A small contrastive image-text model, trained from scratch: encoder widths [64, 96, 144], text encoder layers 8.
Rows from block 7 of the image encoder of a small contrastive image-text model, named by matrix and row number. Rows with one number belong to one channel. Each number is 200 + 30 x the weight over its row's rms, rounded and kept within 0 to 999. All counts start at 0.
After each channel's rows are labels from the 100 images, of 14848, where the channel reaches its highest value: "peak on" is the class under the peak. Only what is clearly more common there than usual is listed. The data: rendered made-up planets.
# convs0: first 3x3 conv (encoder.blocks.7.convs.0.weight, 144x144x3x3, each kernel summed), inputs 0-143
# convs1: second 3x3 conv (encoder.blocks.7.convs.1.weight, 144x144x3x3, transposed, each kernel summed), outputs 0-143

convs0.116,278,207,250,232,197,152,223,222,143,197,205,244,216,152,269,223,166,227,210,235,191,196,175,247,204,198,198,157,188,190,197,195,190,226,237,233,231,227,229,196,189,213,158,168,242,214,273,191,164,116,218,192,194,183,182,163,170,202,198,212,123,203,165,226,208,208,177,185,209,199,229,190,147,159,179,199,209,229,247,183,233,212,205,230,164,191,217,185,212,216,174,207,201,172,175,178,202,259,137,169,148,233,209,176,201,208,163,191,161,188,233,176,214,227,108,202,205,214,185,182,220,206,212,204,171,212,190,185,198,193,175,209,199,241,232,220,170,231,247,211,252,178,228,183
convs1.116,178,225,190,168,184,215,227,225,191,237,180,209,217,172,156,223,220,195,128,197,179,277,212,217,235,263,231,244,211,198,234,219,243,212,162,180,203,200,254,173,245,236,226,195,182,159,126,183,195,197,216,216,184,170,183,175,179,239,223,187,237,234,209,133,187,181,201,200,216,176,201,180,157,230,209,208,161,207,164,202,206,260,219,189,194,218,168,218,247,167,171,222,153,190,213,192,244,149,157,200,228,178,197,195,214,172,211,189,228,253,202,205,211,216,215,170,217,197,222,214,195,208,239,209,181,138,264,216,209,224,206,203,157,156,179,129,217,214,227,211,157,260,170,254
peak on: planet

convs0.143,180,186,196,162,158,228,180,183,199,186,229,199,219,212,228,126,192,129,202,188,243,215,226,215,241,197,224,196,181,202,195,228,146,242,203,161,215,213,205,180,159,217,166,187,237,173,245,204,223,171,234,177,131,174,229,190,200,227,132,229,189,195,195,240,183,192,213,162,235,210,220,213,199,214,205,172,228,192,190,236,234,225,210,193,205,171,228,229,197,175,211,192,225,184,168,191,216,233,202,206,228,214,159,225,288,160,207,209,184,180,259,153,197,214,193,227,227,234,179,251,91,190,188,179,184,209,192,154,227,209,179,202,195,193,178,253,243,231,128,185,200,202,141,225
convs1.143,160,226,199,264,225,224,136,170,182,203,195,218,175,249,173,182,199,197,185,229,211,207,184,242,182,224,212,232,198,224,304,195,208,238,118,193,255,183,237,212,208,163,216,183,201,201,215,167,206,169,189,201,213,205,273,190,161,251,215,186,190,162,244,217,236,204,198,226,204,196,234,216,195,215,219,224,232,229,224,245,222,189,178,177,184,242,201,216,239,210,196,197,229,175,206,195,116,286,225,220,208,218,211,210,206,258,155,194,205,241,246,221,202,195,229,186,189,174,206,164,116,216,200,212,208,224,207,214,179,204,234,252,202,169,204,185,253,205,213,216,204,238,218,209
peak on: planet

convs0.135,171,186,220,196,224,156,152,201,158,200,230,220,137,173,206,235,285,176,177,205,171,201,240,203,192,163,213,168,167,200,226,151,178,229,174,186,150,208,204,218,274,201,174,191,216,169,192,180,198,222,194,197,214,210,146,216,214,183,266,197,180,197,212,207,228,182,181,228,242,199,180,181,207,211,241,209,190,169,199,218,200,178,175,243,164,200,219,303,202,273,207,225,242,162,155,186,218,236,191,151,216,201,175,212,205,137,228,193,167,230,166,189,199,211,217,205,226,218,246,178,245,188,155,142,189,142,193,184,213,209,206,209,219,226,208,175,278,204,204,163,226,177,202,218
convs1.135,224,246,262,203,187,202,257,236,175,224,140,168,225,174,220,253,187,313,211,201,260,211,184,231,206,252,202,217,203,211,222,254,174,225,231,198,252,229,227,216,225,225,237,206,174,174,227,164,205,142,232,194,236,178,233,199,201,162,188,229,185,220,226,191,119,212,232,216,173,260,229,161,144,193,197,213,174,201,168,180,222,224,220,194,207,204,185,192,176,174,218,215,180,193,222,204,223,154,155,156,157,200,167,214,214,199,183,174,211,182,235,183,196,170,198,182,249,220,236,204,236,214,258,204,176,213,210,203,238,190,203,167,162,245,237,207,210,198,221,229,200,239,205,175
peak on: planet

convs0.37,165,176,175,191,198,199,181,163,245,218,245,258,140,213,189,158,198,208,235,172,218,227,184,188,232,193,164,178,202,189,229,168,195,229,240,191,228,220,173,243,181,201,208,160,196,170,239,203,137,221,175,190,197,223,130,182,204,239,199,150,146,174,171,170,273,227,151,199,196,232,189,237,256,230,179,182,188,179,152,177,192,256,207,166,196,256,149,177,230,247,171,183,168,193,214,221,195,202,216,218,214,224,210,218,214,197,236,215,179,164,175,200,251,202,124,178,154,213,269,205,224,208,237,189,220,191,202,171,156,185,218,193,259,234,180,228,231,188,244,196,195,201,206,197
convs1.37,207,208,152,182,207,185,196,172,215,177,176,235,178,216,170,226,218,148,207,227,137,165,193,214,203,196,226,136,215,177,207,212,211,195,196,205,176,215,235,203,192,163,158,205,198,147,160,186,163,197,195,192,200,161,212,181,197,170,188,232,130,178,133,185,118,188,197,217,254,240,212,198,174,184,202,177,204,181,217,217,212,150,174,193,192,155,161,248,166,149,251,226,213,152,206,234,211,242,153,121,163,169,189,240,146,197,167,202,174,157,250,216,229,225,214,203,186,138,206,176,156,180,180,197,201,200,167,176,214,213,172,234,145,174,238,166,179,203,226,188,210,181,230,176
peak on: ring

convs0.113,258,199,181,227,237,223,207,171,202,212,208,180,234,177,188,157,169,199,163,192,264,166,212,211,201,157,191,176,189,218,136,208,212,202,222,218,150,197,200,209,215,200,193,162,195,248,186,152,223,228,183,165,195,232,169,178,163,175,185,198,121,200,208,225,255,214,219,184,201,182,129,224,186,154,216,210,186,179,167,193,183,181,220,199,204,245,106,212,245,172,197,230,194,225,171,196,182,193,188,156,216,170,251,205,204,240,217,212,207,159,193,167,184,226,207,233,234,168,240,256,190,199,186,168,223,197,232,260,175,231,208,183,213,244,203,244,270,165,218,202,275,167,233,216
convs1.113,178,171,173,223,200,195,178,197,196,161,211,196,189,210,180,237,188,226,235,241,129,208,141,217,208,172,231,167,237,191,208,137,223,193,188,161,256,128,164,172,168,169,179,230,142,142,217,191,177,229,223,175,171,150,217,175,200,102,198,160,163,183,191,188,191,155,188,220,222,179,142,202,203,176,202,176,231,168,237,226,213,237,229,201,183,181,211,223,219,188,161,209,168,127,237,162,245,175,215,186,176,240,162,186,174,223,219,186,195,181,216,190,135,169,192,183,188,192,208,182,203,217,185,201,160,177,209,180,155,208,195,185,154,168,225,198,148,238,185,213,179,204,204,153
peak on: planet

convs0.29,192,215,289,132,175,179,225,219,245,194,194,140,201,216,206,244,184,212,205,197,185,245,189,197,175,187,182,165,130,238,191,154,205,284,192,233,220,179,207,190,163,163,219,187,200,194,168,175,209,209,220,200,187,196,221,193,176,192,242,172,160,261,252,215,249,207,189,240,182,224,189,208,200,213,186,192,183,227,211,152,260,173,194,252,199,212,237,213,211,167,172,196,215,137,222,188,174,157,165,246,210,220,209,211,138,214,199,236,187,192,169,201,196,228,233,175,159,159,207,176,274,176,207,165,197,188,190,197,227,196,166,216,183,197,238,253,176,190,219,212,184,157,265,185
convs1.29,208,255,171,218,216,208,223,193,190,190,239,197,199,172,236,228,224,133,157,199,207,196,217,156,206,198,191,232,224,211,238,254,199,182,236,229,197,230,208,205,233,190,166,199,243,205,86,202,186,210,216,206,194,226,175,232,203,204,199,136,215,188,236,212,194,243,198,277,262,234,190,202,195,245,221,237,160,220,230,215,248,187,195,205,204,216,221,218,234,215,197,207,186,234,173,234,254,181,211,142,213,279,172,251,154,176,196,220,232,231,268,219,220,180,149,215,231,212,184,249,245,190,192,251,185,192,200,219,218,217,243,203,214,213,224,173,236,209,175,180,215,213,210,188
peak on: ring

convs0.72,191,174,243,138,220,181,202,178,222,208,170,211,168,224,233,202,210,246,233,180,227,184,191,199,228,199,180,194,179,187,214,233,216,238,175,216,208,174,231,160,195,230,220,188,182,202,257,249,179,205,216,167,147,161,230,245,208,161,181,199,92,152,215,190,189,254,181,211,159,250,159,233,220,199,171,165,174,207,191,107,208,215,185,158,229,222,124,203,190,200,227,168,251,237,172,186,249,243,192,175,209,245,215,185,209,208,220,200,170,183,204,191,205,251,173,247,198,208,257,238,215,191,199,221,205,200,225,157,212,217,174,163,224,214,163,172,226,194,168,214,238,210,176,171
convs1.72,203,207,130,219,195,220,198,246,200,174,218,238,208,188,204,212,230,164,207,211,108,213,219,220,232,90,236,143,189,223,204,171,192,184,250,198,224,212,208,200,163,194,207,275,195,115,191,167,97,186,165,201,184,211,224,215,212,138,215,166,137,215,200,177,210,197,188,175,195,208,133,233,206,175,175,218,212,220,205,180,166,201,188,218,181,196,214,173,194,179,200,201,226,121,213,211,194,212,238,210,201,181,199,205,167,186,173,214,145,184,186,218,207,190,205,209,198,181,185,159,177,224,192,172,228,194,231,222,185,181,216,222,191,228,206,197,187,216,252,202,201,202,251,146
peak on: ring

convs0.140,227,208,188,228,219,192,210,208,188,214,252,180,216,194,189,243,166,202,194,202,225,262,199,238,221,210,228,193,210,210,143,189,224,233,209,219,249,202,220,145,207,169,221,212,202,191,216,142,181,234,252,207,181,172,163,203,200,234,170,176,175,232,251,195,192,234,212,235,200,225,165,184,217,111,196,168,195,198,187,235,255,129,201,181,171,192,183,243,190,129,227,252,227,169,214,200,197,208,184,155,205,223,204,238,198,173,182,181,199,201,181,199,115,210,236,167,205,256,205,159,227,186,143,194,225,216,194,189,238,186,238,218,121,188,212,155,206,247,222,162,151,174,189,207
convs1.140,236,157,191,229,150,202,218,187,160,134,212,216,173,209,183,214,179,188,201,195,211,153,148,227,165,162,204,188,181,165,203,227,199,224,174,149,151,206,174,177,200,248,176,176,194,214,118,263,235,195,155,202,192,104,220,180,177,205,219,184,201,150,165,223,263,173,223,186,233,173,223,181,208,171,199,189,233,168,162,189,163,166,193,185,229,171,213,204,172,200,157,244,213,219,211,239,180,188,198,234,205,185,170,207,216,225,277,174,189,180,233,197,192,207,196,187,246,210,251,238,182,219,192,195,193,164,216,251,170,261,201,223,215,187,180,247,166,213,193,165,142,182,219,209
peak on: planet

convs0.1,220,189,185,231,238,194,199,158,192,161,193,211,161,180,167,170,229,154,176,220,197,204,209,156,238,207,243,221,207,178,249,154,207,200,221,89,234,231,231,204,219,205,206,242,215,226,168,213,169,207,183,168,214,188,212,220,198,246,149,167,181,191,177,236,164,201,143,227,192,196,171,220,179,150,183,252,198,216,159,208,151,171,217,185,162,187,203,192,185,259,248,190,165,227,181,247,199,251,241,251,211,221,178,185,204,194,235,173,177,211,219,200,183,208,199,234,197,185,182,259,200,212,207,199,196,258,226,221,160,181,189,207,169,193,279,195,225,141,189,204,226,171,148,251
convs1.1,217,208,249,195,189,171,129,229,172,230,186,177,233,223,266,246,196,162,222,189,185,200,225,279,197,220,226,216,201,181,168,215,167,156,237,163,265,164,184,231,210,213,178,235,209,212,225,210,231,208,241,209,184,196,188,201,170,164,224,254,220,206,233,237,207,222,186,267,196,147,209,190,199,234,235,170,261,175,231,200,147,159,216,196,205,189,181,144,203,211,217,189,210,153,199,190,184,258,227,203,183,209,201,237,206,265,203,220,171,233,212,204,211,202,208,157,199,212,190,226,137,178,225,190,183,179,157,179,238,202,208,276,245,169,144,227,190,235,170,217,167,199,192,210
peak on: ring

convs0.0,236,232,184,205,173,192,225,188,207,218,210,170,210,187,203,241,235,177,189,209,241,151,187,186,223,189,155,236,182,198,193,206,207,168,190,182,210,168,208,198,231,160,192,160,180,177,203,190,153,251,201,223,249,212,238,160,191,155,257,208,165,185,179,233,230,225,196,240,200,136,204,208,173,210,193,242,197,220,189,177,253,174,199,179,199,205,178,151,199,201,220,223,262,101,216,225,247,261,168,226,210,206,240,192,240,202,160,189,193,210,255,209,237,225,233,167,182,208,154,168,284,146,185,163,178,229,187,158,216,198,203,229,181,161,184,190,206,125,206,216,199,191,211,255
convs1.0,182,240,282,193,214,223,207,208,178,197,150,219,219,174,218,210,269,242,188,196,281,187,281,259,179,239,174,193,211,147,223,193,168,209,226,181,162,222,222,215,215,167,201,217,170,231,232,193,262,189,203,171,183,210,151,223,212,198,206,272,192,213,201,187,196,185,181,184,209,206,237,202,152,237,224,210,244,208,166,192,184,220,202,210,198,195,255,174,279,226,227,171,149,262,213,202,191,259,212,181,262,211,172,197,186,203,213,199,214,166,193,202,221,142,216,190,223,224,249,260,212,194,215,229,174,233,211,197,220,184,187,201,198,206,195,239,196,220,169,152,226,195,230,189
peak on: planet

convs0.12,256,143,196,162,167,151,210,173,185,225,176,157,208,231,223,212,185,189,196,200,187,186,256,204,227,181,181,186,138,214,164,218,189,205,178,215,147,207,165,178,213,228,177,230,210,192,191,187,217,225,225,202,197,185,178,239,153,223,190,218,175,203,199,252,175,200,160,209,179,145,160,213,245,191,213,211,174,206,241,181,232,180,236,186,191,238,234,201,212,235,166,205,253,243,199,209,182,231,203,180,190,139,248,233,229,217,134,245,179,201,180,251,182,159,255,239,195,192,253,210,221,189,212,224,232,147,224,186,248,189,188,210,150,177,265,190,220,206,212,125,197,130,206,174
convs1.12,190,164,202,168,186,124,192,185,153,199,209,168,236,193,181,239,201,163,233,145,215,196,190,214,244,189,219,186,205,186,235,176,165,181,211,274,185,158,171,162,210,214,142,187,202,211,180,223,192,209,190,209,165,202,217,183,198,188,200,202,222,174,221,136,196,183,186,196,187,165,202,215,162,196,154,230,246,184,169,235,153,212,215,203,257,209,134,166,153,260,130,219,209,173,153,155,244,216,134,150,171,225,194,108,200,223,207,159,214,195,170,178,221,193,183,183,159,201,206,206,202,186,187,177,183,180,215,202,192,180,156,235,163,249,203,199,181,177,164,209,220,145,196,213
peak on: planet

convs0.97,206,194,234,188,212,174,204,215,217,155,213,196,182,195,233,282,199,181,214,208,150,179,197,200,204,133,218,226,203,186,143,167,210,211,203,185,178,196,188,181,210,262,201,186,207,176,215,285,175,199,194,195,209,187,214,216,174,269,295,224,195,185,234,209,190,212,198,109,161,217,216,213,207,186,195,193,168,228,177,224,165,177,178,205,204,165,201,179,214,171,198,201,199,200,204,202,231,164,220,174,206,153,234,207,184,179,223,195,208,215,172,228,174,228,210,193,197,181,242,255,186,190,188,185,212,218,215,208,189,206,161,58,202,223,198,257,229,200,198,169,202,204,282,203
convs1.97,214,201,189,183,184,200,192,209,195,260,193,198,211,196,214,295,191,170,153,208,225,221,220,147,173,103,194,195,202,209,113,207,188,204,253,185,152,185,218,204,193,190,195,239,203,216,222,201,213,228,212,210,181,211,204,215,239,221,167,183,193,201,184,209,212,209,210,154,213,195,211,215,230,219,216,208,112,213,228,213,156,204,217,208,218,223,182,208,194,227,209,172,208,205,214,208,159,103,208,193,205,233,197,183,215,109,211,220,181,231,179,201,201,240,177,217,210,187,198,187,216,197,200,252,200,203,203,215,220,222,237,47,212,208,211,212,180,215,195,208,202,208,195,172
peak on: planet

convs0.93,192,216,280,168,203,170,224,177,197,185,204,177,218,203,197,300,202,193,213,185,225,176,236,193,211,153,227,175,152,185,179,150,234,209,201,252,245,193,168,174,214,211,180,196,225,159,219,198,225,171,207,189,194,197,197,241,209,211,193,201,248,117,132,200,207,212,215,238,198,204,174,178,209,190,207,197,156,191,203,179,264,201,188,224,213,210,240,224,180,204,201,146,163,233,196,243,204,97,179,235,251,159,188,175,191,142,188,219,193,233,214,236,177,194,155,258,169,185,200,183,220,186,215,200,205,189,216,197,238,146,139,259,183,231,213,233,214,202,215,201,193,186,206,213
convs1.93,192,226,194,221,221,238,202,204,221,242,204,167,185,201,249,226,183,225,190,226,193,207,211,212,206,254,224,221,186,204,228,238,194,184,177,150,161,241,235,211,195,197,211,243,211,245,185,199,211,241,213,256,221,222,209,235,170,216,207,167,137,180,134,217,215,236,220,274,226,214,239,198,194,231,204,211,172,237,234,209,258,217,214,184,190,230,191,197,220,246,270,247,204,231,216,225,258,101,227,260,175,165,213,207,205,152,220,222,204,216,155,241,221,219,219,226,204,179,220,236,173,189,199,175,191,198,170,227,242,242,179,236,234,208,127,213,211,211,214,182,220,220,178,162
peak on: ring

convs0.78,192,153,189,222,164,180,198,229,160,230,160,180,243,194,210,212,167,224,176,204,199,240,182,247,193,184,183,246,194,190,233,195,177,207,218,161,253,199,203,234,249,174,186,158,160,186,234,201,219,218,203,187,271,179,234,167,181,198,188,220,207,217,213,195,197,228,236,178,187,187,208,245,179,270,154,242,177,222,187,200,257,189,161,211,214,177,148,204,182,194,201,185,250,160,228,168,224,220,195,204,243,219,174,162,208,242,171,229,156,178,209,264,210,238,156,197,174,140,263,204,229,185,249,142,187,199,158,184,228,194,158,177,224,250,182,190,166,160,203,154,212,192,246,151
convs1.78,183,192,152,200,198,221,169,195,194,221,176,197,132,200,173,208,192,195,192,189,205,171,234,203,185,192,180,210,247,224,191,205,185,219,204,219,166,142,201,179,212,167,195,210,153,191,176,193,186,225,254,277,183,216,182,232,165,198,232,194,214,198,188,202,219,149,208,206,214,186,194,227,182,170,243,156,221,215,184,218,207,257,232,218,214,206,186,194,276,170,160,201,196,215,170,225,242,182,148,222,237,207,219,164,176,193,178,213,176,223,196,174,170,188,222,161,199,180,171,197,181,191,197,213,204,123,303,239,212,209,193,188,83,176,244,155,226,129,196,204,202,202,192,263
peak on: planet